A small segmentation model, trained from scratch: held-out accuracy 100%, trained on dashed paths with two dots that lie on the same path or on different ones.
Rows from block 8 of a small segmentation model, named by matrix and row number. Rows with one number belong to one channel. Each number is 50 + 12 x the weight over its row's rms, rounded and kept within 0 to 99. All counts start at 0.
Before each channel's rows are labels from the 100 images, of 14848, where the channel reaches its highest value: "responds to" is what is common among them. Only what is clearly more common there than usual is listed. The data: dashed paths with two dots that lie on the same path or on different ones.
# convs0: first 3x3 conv (model.decb.0.0.convs.0.weight, 64x128x3x3, standardized in use, each kernel summed), inputs 26-51
# convs1: second 3x3 conv (model.decb.0.0.convs.1.weight, 64x64x3x3, standardized in use, transposed, each kernel summed), outputs 22-43

responds to: short paths
convs0.14:54 46 50 54 65 56 49 49 43 52 59 65 50 53 49 59 58 53 49 56 47 41 47 66 52 67
convs1.14:67 30 21 60 46 31 55 53 39 51 42 25 46 57 41 50 39 48 48 47 46 47

responds to: many distractors
convs0.9:47 62 49 45 44 40 47 57 66 61 52 46 56 48 62 42 49 51 51 45 68 51 55 59 71 51
convs1.9:56 31 70 41 59 53 39 38 50 60 37 55 51 60 41 34 52 55 47 39 76 80

responds to: short paths
convs0.30:48 55 58 56 67 51 57 65 50 53 57 54 45 47 47 57 48 51 45 65 53 47 57 57 43 39
convs1.30:79 50 28 54 62 46 61 62 53 55 49 43 31 51 68 60 44 50 60 51 40 49

responds to: short paths
convs0.41:56 36 39 37 56 59 67 58 52 54 55 60 64 59 63 48 55 56 43 50 48 52 40 52 41 56
convs1.41:58 52 54 39 52 65 53 43 28 87 42 64 51 50 63 42 63 44 45 56 99 47

responds to: short paths
convs0.27:51 60 41 70 50 57 63 54 54 56 73 61 57 46 42 58 68 54 65 63 45 51 33 48 44 54
convs1.27:47 38 39 64 55 69 80 35 59 51 38 46 43 63 46 38 51 44 44 62 45 80

responds to: short paths
convs0.32:49 45 37 56 49 57 54 48 35 50 47 42 45 45 53 55 54 65 63 49 45 66 65 46 55 45
convs1.32:39 53 80 40 44 63 68 61 51 46 45 62 42 42 42 60 51 62 16 63 51 42

responds to: short paths
convs0.1:62 61 59 50 45 57 51 51 47 52 44 43 47 44 52 56 50 64 46 50 49 65 66 47 58 54
convs1.1:35 45 31 77 23 14 39 49 51 42 41 66 55 45 54 57 47 54 65 55 43 40

responds to: short paths
convs0.0:39 55 50 42 45 52 65 60 57 50 52 45 54 37 47 52 49 43 44 52 51 62 51 44 45 55
convs1.0:47 37 18 62 38 00 41 52 40 51 43 53 47 57 38 57 45 43 57 52 50 40

responds to: short paths
convs0.18:65 54 42 57 63 56 42 46 57 46 55 59 51 58 64 54 51 52 66 50 41 62 61 46 57 36
convs1.18:45 55 82 23 52 40 62 57 60 48 46 42 17 42 53 51 50 64 34 53 52 51

responds to: medium paths
convs0.28:48 51 52 49 57 48 41 59 59 57 58 59 56 51 54 48 45 50 49 46 50 52 57 54 54 47
convs1.28:35 25 58 45 71 67 79 42 60 66 54 38 42 44 37 64 57 53 58 58 54 49

responds to: short paths
convs0.37:58 48 54 51 47 53 38 36 36 49 40 50 55 56 61 46 40 54 49 49 58 51 45 46 65 43
convs1.37:53 48 55 29 40 60 38 46 39 42 45 51 45 48 65 59 55 58 43 66 49 43

responds to: long paths
convs0.19:37 55 62 55 39 42 53 56 58 53 50 47 41 31 32 55 54 50 40 57 67 42 59 60 38 47
convs1.19:49 58 29 87 75 79 53 55 63 39 55 59 72 50 62 55 55 42 67 52 38 48

responds to: short paths
convs0.12:64 49 55 60 43 51 56 49 44 58 56 56 55 66 52 49 57 62 52 57 45 42 54 53 49 38
convs1.12:47 54 47 41 25 40 57 56 42 43 46 52 35 53 73 55 47 56 49 51 48 48

responds to: short paths
convs0.55:60 55 48 55 41 47 51 52 56 58 65 76 58 47 43 59 60 46 55 61 52 53 50 64 37 51
convs1.55:42 50 41 57 34 34 62 46 50 50 24 52 42 55 57 45 51 48 46 43 50 43

responds to: long paths
convs0.8:64 57 63 58 50 60 40 62 56 60 54 46 40 53 51 66 41 67 61 58 54 57 70 40 61 55
convs1.8:57 59 39 57 74 78 54 37 62 48 39 63 50 44 80 80 57 54 47 58 50 45

responds to: long paths
convs0.11:54 55 50 53 68 73 55 64 69 57 75 74 60 51 64 77 68 51 72 63 50 63 53 63 45 56
convs1.11:46 52 40 64 30 65 70 29 54 42 39 77 64 58 47 71 48 60 65 65 60 56

responds to: long paths
convs0.57:57 55 52 65 65 59 53 55 53 53 60 59 50 57 57 58 54 57 57 60 53 53 61 53 49 49
convs1.57:46 55 39 69 57 75 61 52 55 49 62 44 40 39 43 58 57 67 63 54 60 49

responds to: short paths
convs0.10:59 48 41 47 59 56 62 47 51 51 60 61 64 68 58 51 51 62 59 53 46 58 49 50 52 61
convs1.10:54 43 51 52 67 71 67 43 56 53 53 45 14 57 62 41 57 63 41 67 48 48

responds to: short paths
convs0.13:56 52 51 62 52 49 51 52 62 59 55 58 63 46 51 56 56 47 49 57 61 47 52 53 62 61
convs1.13:29 30 28 62 56 21 49 53 63 41 40 47 25 60 48 59 51 61 71 61 41 46

responds to: short paths
convs0.16:50 44 46 44 58 54 38 32 43 42 41 42 47 50 63 48 45 51 61 39 51 54 72 57 55 31
convs1.16:60 53 51 37 30 55 46 44 32 44 43 36 60 50 39 54 46 55 75 63 46 70

responds to: short paths
convs0.4:48 52 46 54 52 43 65 38 37 40 53 54 57 51 38 40 57 46 37 58 50 52 36 51 38 57
convs1.4:41 43 70 21 00 49 37 50 58 41 54 46 49 52 50 44 50 67 54 52 50 54

responds to: long paths
convs0.22:57 67 50 51 45 37 24 44 48 62 37 48 29 56 67 63 46 61 58 48 43 67 68 60 58 59
convs1.22:46 54 48 47 50 72 70 39 35 54 40 57 53 56 42 62 44 59 50 44 74 53

responds to: short paths
convs0.29:62 50 50 64 60 54 48 54 54 49 62 64 54 58 56 55 51 61 56 59 41 56 58 44 43 47
convs1.29:51 61 59 30 36 46 60 54 44 46 45 49 29 51 78 49 58 56 33 50 43 56

responds to: many distractors
convs0.5:46 60 62 52 44 54 54 58 61 46 55 60 54 41 47 65 61 43 25 62 67 53 70 48 55 69
convs1.5:45 54 56 55 29 49 64 70 72 43 62 45 50 50 68 55 44 60 59 57 37 38

responds to: short paths
convs0.6:57 63 62 59 60 60 52 57 52 62 50 60 54 62 61 58 54 50 51 57 61 55 47 55 68 60
convs1.6:45 35 31 50 38 08 52 52 55 42 44 56 19 63 45 58 44 49 49 65 36 45

responds to: short paths
convs0.3:48 62 41 62 49 56 70 49 28 39 53 46 43 50 57 48 63 61 33 58 50 57 35 46 32 50
convs1.3:31 44 58 36 00 42 52 42 56 45 43 61 51 52 60 50 43 60 46 47 46 41

responds to: short paths
convs0.46:57 52 48 53 61 60 61 61 55 58 55 66 59 39 62 63 52 49 49 62 62 55 44 64 43 57
convs1.46:43 67 43 50 41 45 65 57 45 26 50 56 25 47 66 56 53 64 52 67 48 39

responds to: short paths
convs0.52:37 33 49 57 44 41 61 25 50 37 57 67 53 43 27 34 70 37 10 55 61 12 52 54 38 62
convs1.52:42 43 74 43 47 45 59 54 65 42 66 34 50 50 50 35 55 59 53 66 40 53

responds to: short paths
convs0.45:53 48 59 62 54 50 24 63 59 57 47 32 40 42 58 50 37 48 66 53 54 54 76 45 81 36
convs1.45:42 47 60 25 47 49 56 53 53 37 60 35 14 49 20 30 55 51 39 48 48 48

responds to: short paths
convs0.39:61 54 47 52 54 59 48 52 52 52 39 45 44 58 55 49 49 61 43 48 56 56 66 53 68 52
convs1.39:27 40 52 48 43 64 58 69 49 43 47 58 27 43 52 52 52 55 44 75 39 31

responds to: many distractors
convs0.23:43 46 58 42 37 36 46 48 46 55 38 53 45 37 34 40 58 38 29 49 78 32 58 55 43 54
convs1.23:71 59 65 43 47 55 37 60 50 42 56 48 43 42 51 26 62 39 49 69 30 49

responds to: short paths
convs0.49:66 30 39 52 50 46 60 45 56 56 68 63 56 64 62 58 56 67 61 50 47 56 53 52 44 45
convs1.49:63 50 30 57 63 65 66 56 44 31 38 33 20 55 64 61 49 66 41 45 37 53